A small self-supervised image encoder, trained from scratch.
Training: normuon at rate 0.025, 8400 steps, batches of 256.
Data: trained on dashed paths with two dots that lie on the same path or on different ones, 295000 training examples.
Rows from block 12, named by matrix and row number. Each number is 128 + 24 x the weight over the matrix's rms, rounded and kept within 0 to 255. All counts start at 0. Numbers have three digits each.
# conv: 3x3 conv (model.blocks.12.conv.weight, 96x96x3x3), inputs 10-14, a 3x3 kernel for each
conv.0:110122110138164163142155140127116125084072102140117161156114101160123107134112108096102113127136149138138142117122143122115124138105111
conv.1:100126135155155146146159134102116136116099085121104102118186216107150181149128138116085103136126125143146128135150155133148127121116097
conv.2:131142108101114098153143103126145154086117097111100101122132112124118113131100097117130142134125138108112119140120130135130143128122123
conv.3:140156151117132133096130148129142132132135101140142136128104132127102108121118127111118095124128117129146123162149170143142142124129131
conv.4:122118101143142130171152122140115115147146120121127113139123106126119142080080120147115105138133137126107105127134128127128113119125114
conv.5:077124143082130145097130129144137122111108107112118098152130147157149156156160149111110107127109113130118115122125125111097110106116125
conv.6:112135104105143136099135128128098102106104105117114127136123111175157138157162141112125129116135131131132133155144135137106120127118127
conv.7:149148132165157131179168128099103096116098105141157148143142166110130144139182175092138125122133126146151152146139123134112096121099092
conv.8:139128120162131112155162138136109132133110125122102106140137141155125123137116110147133131125122130128128135110116123116105115098116118
conv.9:118144153106111116127129131157152142143137146147139132103074104092085132116082129083111142081119147095117163147167157132144135135121107
conv.10:152142097144140093132148115140136149135143141118114137160144101130182161082140172107127162117114154142125130120113126125105125135114102
conv.11:127143120126141138094109098126118137145146149113112116124143128095108090101129151153127160131138144119122114116127149126129132119123123
conv.12:113138132105127118082106113121120115138119126098102100141106118123093088145116131112133143103113127108119118116121120131142138104106103
conv.13:107119141123133141122144150103103130123116123155136138106080107134080097143098085146129111125124128136129125154123118166140128142133114
conv.14:148165145109130129094135145107109114123109108129111109143113125191163143170174152131142130153139154138111125128145135115130155105116115
conv.15:129137144141146118131143102129165145138159145099124128127080091134108116164139143116119118095106107112111108104095123137140142149166156
conv.16:142146110120111086119101079155126128105083107119099160157178105197210145154155136132130113130144128140161142154146136134109118116081110
conv.17:155176145112137105124149126113101114140130122138154124181182163147167152114128116115099105140108110105096111152163165108110136118120152
conv.18:095100083130160127172197123123138130090131119131145130133147155113101148111101128115101123117104096129116114118120112115136131122143135
conv.19:135157133119135119104139127117105133102122133089110114105094111151140119156150125125127125112113126135145145140134122121103106103106121
conv.20:099130123100150140082127111123132129099121120093091106157104111137110125146123144090084068118111087116103107148157140140145144130123140
conv.21:131136132123113102076103108161133108172151135147123115114131138119121127110115129123142138120119141129129146094119121140149134123117096
conv.22:135128145142136129144127128109116149104121154103124129121145140111103114141117093139109122154111107151111121172136125139114103167145128
conv.23:102117088104112072117137101117112118114126136126134124082119088127145127146162155083109095112124114129142102123123122124115109136125107
conv.24:123139144115122127098114127105147135100144117109131116133175139152206170149178153138120105109113100148136131118121141108101135120117136
conv.25:156148096151144113197178136134108094152105073189108073120122126118129130113121125104130137102125129144129128141130152135111141148117131
conv.26:117106124130142164146136153165143133119126127111109120123116128151126147144092120111091106161148161104105139111096135132126145157130156
conv.27:118141111116145112169186134112122127091096117093088117119135150123155161137155167175152172138129150130127130125139136139152142129138128
conv.28:148141132115103092125111112121092119138131149137135146097110105098107100125107109119107114124117131127121137125121103099093093108117129
conv.29:159137143176155147168168184093117106136132125116114104101097092138112094169149125130131127142137110134127126134122129149138142113110120
conv.30:154144113139145130135116083087113143083110112118124100122136118119127136138102120098079085158121137167149153146128119140133137151140124
conv.31:119143136120147127127139116123131135111126139101121121115107103134117110132131126122108123121119121127108118126120121099079085106086110
conv.32:170140115165127089173161112115150122103120119080118117152097115112090097112122138149161131136113105149117112111108120100117110101122108
conv.33:115108131105091102116109110127113120134101106144113094136090141143106147160139175122108120127126126143122136127112117115102101125110116
conv.34:078095134093122181060074130129112116142129113140128116112102102139130110164172127114144139118130138119148159126132143122122148131143139
conv.35:142161125123137099114152141123150173092117160089090125113156144088121136127140166116108109120121108132131121113127104108123113090100099
conv.36:097105132121132164146159170112113096153135114129129111101121105134157157140156144105130149097122136119132133138126114123106112142132149
conv.37:123154167109140161115123149149143130144142142115146136152116125170131132183154133120118120136150151148164158133127121138138129140134121
conv.38:157149148125125136107114113112126136110124122120123120110103105086080086097142153091113126129133124118121125152154159137144149124108135
conv.39:150149157121116127162155162117129137091095101088121112130090092152132123153166146099107123151165183146149148158163145125125089121106068
conv.40:153159146132145122128123104105115124093083072091056075108103119121114127126112124123129134135143128120121098134131128135132109130116105
conv.41:126177119137203154126152099116102117116101087166144123112105088120114100131115103120139133132149126115129110105133147114135158135148171
conv.42:156154153086112124118129127117118127101103108108125114068085113091067110124101123097088122100088107129121127124117142128124128150130143
conv.43:106123139129136141128132129132149153110122133114121119091084113094085093111111108116119117145142150113119128146163148144157156146139138
conv.44:142122123120109118165135121118118113113115104126132122106115112131128131137147135138124134143142135108105123137140164118109130135135152
conv.45:127142129121137141093112136124098096101091095138143156152130147085071122080067077121117097141135108137138126131135144142129130099075099
conv.46:189134141138093103138089097136158134131115104095071084119147123114146094123173141136123115140127136143143146148132133150136120137131111
conv.47:116130138129130122134145149083099106104104112098098118132130161117123145133137169119127090132152111113137140114125136112113128126132133
conv.48:120139152104106103120134134097108126088095093114119105147142127109104100094102119119117107109134113115115115151172152099110104119133132
conv.49:155129106163153135164143131114143147121149153098138159095094113105097115111097134145130128121122106135146140126132133118133143115133139
conv.50:107094085112117107102103092139152135138159128138142127100102086129138130113107089088098109108116131128137143114112119126128124128139126
conv.51:090088086148159151122142131074106085117127108098114133123145144134136166091071107151140133088077093106122130123127118150135118119098087
conv.52:178152218168144191180167211126107105110107105148147141115118101114119134122121130109089059137142094134151141143132160127121145145116151
conv.53:105119103126135113122138123131128143143145152114135141062022060078030064134073076103112110122115141133138145122133127153149138157148128
conv.54:157137127135128114126118119126130145129105102112118099099121152108113139102101137127109132110101142121108146130143142115128114121127116
conv.55:126139145129121131185167153118112130107104130104105113109118121079078091093095108092088064147134126157150132120128122134128128147123128
conv.56:126141129158198178122144126139138095129150103114121110111098078117114109119133143110113114150166166140156159110114132121135140090105122
conv.57:132132120153151125126130129149142141156140136094092103138175165136152132116117106121126122128113116138141122135144129149166133107118125
conv.58:122130093115121096139140117125122119100130131075142131152154154109098110117102129108118104127142122133162137114113125146143141140136109
conv.59:181134139180108115163120140128102108129089092168135116099132123123154138130136132080076110104098146116108141126121125114096101130120114
conv.60:134126123142129130155121107141134105155138104127103098132118123114085113150149170118109118131132133141144130106111111105100110123115124
conv.61:207149112179130088191140099164145122160145131153129136131159152119124116130140143059087104105134126109110097142125128132118100146133120
conv.62:163151168124127154148144158135132118123103103140122137117143142085094093106096068162174151151148131108117101106123129096112117096107108
conv.63:144135126133146156128107103141160154118141116117130122134112160148137164135115137128117142144140134133126132111116106141150153142138134
conv.64:138161132150153135104113111095089126112119124131133137120124132115120111119123106116131113115124124134149154137102107135105112146118113
conv.65:117122141108114125128111105138122130133117129137121145115083099129093110161151146156153146118118100099102093134166169131150146117113113
conv.66:120106115083096133150158155153162153141146121120117073166163145101093102117069109084127139131138140157147152136101118119095118171139128
conv.67:128143150112126122125121132103079102101103118110146147110101105096078099089083094144138144135155146147133127135137145104092120108089115
conv.68:110155151081129130072115135114116098096123094109116121137112116119115116156153128107114117108124143107125149132113124145125139150128138
conv.69:100136134110138147109101106105128153117115120140131102148136124115100091108127137108102089126105115118125118143161161122126129113105099
conv.70:103135145116149132135165158123097080111077079099114132150099136145069079192114140133132163167146186157124135086130153075121136094141142
conv.71:154145135163142114128113096123097077107098103125129122100132111132124117118083089104144124115142139109136127110113103134119124158145133
conv.72:109126137100121128159198212153139136159133126140093078143140137113102090076054044124118150115111122161161185144159155134152143098114116
conv.73:117119108123132127137150144095117135099132152094125138113112104120119111105115112123116127112122120138140148167141137142133136113142161
conv.74:142144137141119105120114097101147135094152150095126107113170151131164142139153116151143131157140140158137147120101090137115103146140142
conv.75:135124109154161158143135126137137139121136134136154157145147157143173180129161157094117109129146131129131120114117124103104114123134142
conv.76:086095109080080096111109121139149128078120125092125148105110118138110090161141116096111112159168193088125140131141138137126101155139120
conv.77:131151141091113126163142136122097102132099104136108120100136120104143132177203169095099088106100098105102109112111117118121116120116108
conv.78:121127134084097101115143142154141142125132134129136146101146119108138098082115079090112119104116119131137129127133145130130144100125145
conv.79:150139133161148127139138126130124132142142123122119113112109123150157118195189141112109093162154159154156152136122116108107113098130150
conv.80:155157131081100104111122119139124118127104108097089106154151142115120130137117126108109132107115130136134145118121130119140134105112094
conv.81:120158150134167128094119104123139157100114133075100111104150145146151145132136108112131118093121112112127125115125115116109108088074084
conv.82:087129125120150130140183166133138143132148150125134115104155145119156174126141163131140146091099117121126126105094126130135151131142142
conv.83:114130149118131136116119138113160170146143162110087083090104098151176148099118109121102111162142165134134143133124135107115123122134128
conv.84:121091103127132136169162133129131130124134127152146149110101116140153150140155142104129146125149153123136150123093115134114152130118131
conv.85:123152120120150126123144120072097134070093131084096139092087129120096111135125130100085063135117093107109105094126162109137147104108125
conv.86:124118107134135124139135126121084086112070095124114113095088125098095127121138164094108128096104121133111144140153104140144108133138117
conv.87:131140148125138150104123139115114088126118109140139110143124126135115109088091081104099100113094104132134137156139152163135136124093116
conv.88:122153140120147108091099079100131145078119135098097123110105156084103177137148161110130106118117091113123117119132129141143119170160139
conv.89:118122126116115124143142158089068070124130117117129133123029100112010066160093135120128100110119133128133152110086086110084079146132112
conv.90:099121110102138139091140144146153157117121156130117151114154109140152104141144140112137124107149130119138117114115106124130114162155138
conv.91:110111110105118115127128113091110120120135135152168146121130148099110128131144146100112089110117107123135139140103101096064067127101119
conv.92:164162148132128127159164136152156162142163166101137141131116109137147101130157106152128109150136131118123139099098092118096102163141138
conv.93:144129113155144123171143108160141125139129145126112115126122129153145128138157156132128111153135154123101123105102089108110107118123141
conv.94:145109089178120103255173146126132172148136148150131126133116160113084133106092123093098091140142137126116137172160114140131095137145125
conv.95:196145126143138117182158130141140121133116128136145143107115106118149133148165134126143156088115120094114107134122144137137144167166172